A small image embedding model, trained from scratch: activation celu.
Rows from block 8 of a small image embedding model, named by matrix and row number. Each number is 500 + 50 x the weight over its row's rms, rounded and kept within 0 to 999. All counts start at 0. Numbers have three digits each.
After each channel's rows are labels from the 100 images, of 14976, where the channel reaches its highest value: "lies over" is the class under the peak. Only what is clearly more common there than usual is listed. The data: simulated stained blood smears. In brackets: how many of the 100.
# pw: pointwise conv (model.blocks.8.pw.weight, 384x384x1x1), inputs 128-255

pw.72:509558491571654691495487493482592473613600476485576481565475553541559478485471526577568458481603514536597526550481510485570557490447460538564484465513564489492503468536536544451517518485484579532529465498468512478532447488610454528590469522474554513486515492560511493536607462478500487464480572512479556483525593532558575587512556479540511472507535567474474444480575472520494528525462
lies over: small cell (54)

pw.115:512506489512538457501522469507497535500502560496542551517569500503505592553556530484500623581533527543537511526530493653543525581544452535515571444552535570567480560546522522479487515555522529524524638476564535522527607528501591539484558502599557487535534539516513553434511592552501585576594556529546544575520513509510535498504524549545495546455483501532543513508506558540571469551523
lies over: small cell (54)

pw.29:546476571461501475476576542578465593457461612565474612477550435485475576587598506475477565543459498473480449458498456619466491614542458444511580518490481534597452502476458465471483464506520450443459592466494492531474543554502563487454490466574506497610463495487462489462456525541512538522560503498576471532468471451488466478498488587485464568474379475621541481581468456503580493482463
lies over: large cell (63); nucleus (35)

pw.149:438448448419438452435438495465442507429440474458451427481453415422428456441456460437423465455454471433441434437517424477452545434499451424454489488445458563446462506431423453499440432547449467450437481413460465535437468443466491445441528427464443478464459531431446490483477494455474532534445423454453451477464455435416456439425458443470446455422424448462478493556445484446489456438508
lies over: large cell (63)

pw.169:469498443514577549435429453430505437540539444469550417537434508465469446427421440513517449419539456495528458524458420441527490414438442458464421422448526469441452416507486537448431441447429537498498419458444463455484421435509424484508456462441444479441494487461517449450546417426451473449465486439463464426521512491479540516451539434543460415463516515424451448452543449458444465493454
lies over: small cell (55)

pw.246:462523430515584551447444430432549421532547443515570466547495533485473467462450423480521464420523427518530485515495401438518473441443432480504456427497534483482468456507476540369465501497436521514507478454480425472503478392556456518506468523407502492480517480509540481510557406427442478433485498447436535428533499523462556510432569469539460449493540500472539481488536436441448488530485
lies over: small cell (54)

pw.45:521489493475498470562554489520493542493476497497529553510553524517540545491553544461494609500514495523518508533569454609521561486603514502504584490525547646522510522511527497534481507532534497523521559529566523552538583468532610543473558488504517544532533559474532569521521550538546609584551490491535534541526490526530502507516536485497501526501398484550592523616511527507538458565516
lies over: small cell (60)

pw.80:585485525432503501390618523524478589463471550548556559546488501498481500545516429412508453465493411504539435552465395511556471539529422407434481455453544496557404461506476538387393419474503509520524527408481437459502482513476491489464446473514400426552512463463533430517566455471447494460457441460568434460550455509443547492413546544571408480509440437497535536487581434424485479502478
lies over: small cell (58)

pw.34:541550505566628654512499516502559511593582516521580474580477571549548491488471515582600494494597531538632562570496535496600572473470497520525472494550603511500527483552534548510515537474484574573546459527478538499566477517588481520586498510490542530470534533565550529529635478479537515485498542518501551477562575561555588565506551510577547476542568570474489481513603490511495524543518
lies over: small cell (55)

pw.380:535564484566634667498491486487586485582601465473574462579466571543546487473474514567565485479610498563602519568479489480579571466474488490515491495525590462447497486559550560489515522478479606555552473494483505458530456457583470536576453519467510506470533499538537514489623467465513492493478533518457526471555587579536586597549549487536502470507548552470482475471563483512498519538474
lies over: small cell (55)

pw.192:530494658504519497457599558539547514506503514588479614474551443503442555578579523533477540559510502449476470478487523582451507571494442502512561456449459484625505518470458475473493448519543546478460555456465493510474489606528517452524484453605563471582455469541466476494485524509432477504558558479602496555464593461475472553446486629481501605479521590571519482566508566527553426491486
lies over: large cell (68); nucleus (32)

pw.188:449511447519548537483429401461516431541521431466556413549413501482521434432437439495537434457521481518547509542426493456535532409425433508498462431514541430449487439535523517411440520475424502525503441479418506417524464451517437494508430482435516514463509452513521456523528422407428472436442508491447481447520522505510530567465526452539534462509492511470471458440561467459480528527454
lies over: small cell (54)

pw.104:569523514485534453527552502580537556501503572498507585502564488480499580566577539476516550573525489511494485506533491576476510546506414454476569535490525553614499579502473504512484481565534526492484605510578493537511595583476602499491545493577484505578495512512479532412505574572498523555601499499595490563498513502536511512488497545526452552467399455568574506567502572512619463517545
lies over: small cell (54)

pw.137:495510597447554505515571517571516576480451579525479562464564433506484557560565542515464567580517477451457478462538548571471493568584540528467570553455466559574517565459437458554560474526564486458466587472561476543465574580470576445515550513568505517583471481480458575479476585567552547547567485475572520567480534454453497481488486571469512572449478521568601577560472565538560480454547
lies over: large cell (68); nucleus (29)

pw.316:508504510454488406499528477563530515458461532554464629457535494553468439613521476454507458505464459461465480438527535447462518611493418465520519482468479502610457531435486509610498457527533514468472530510549446573463575561500587456499534507572508412537442458502482482487455470516478474533441532490556494506469474470467448486547464600456440505469425436552610497438406526435481467444501
lies over: large cell (57); nucleus (39)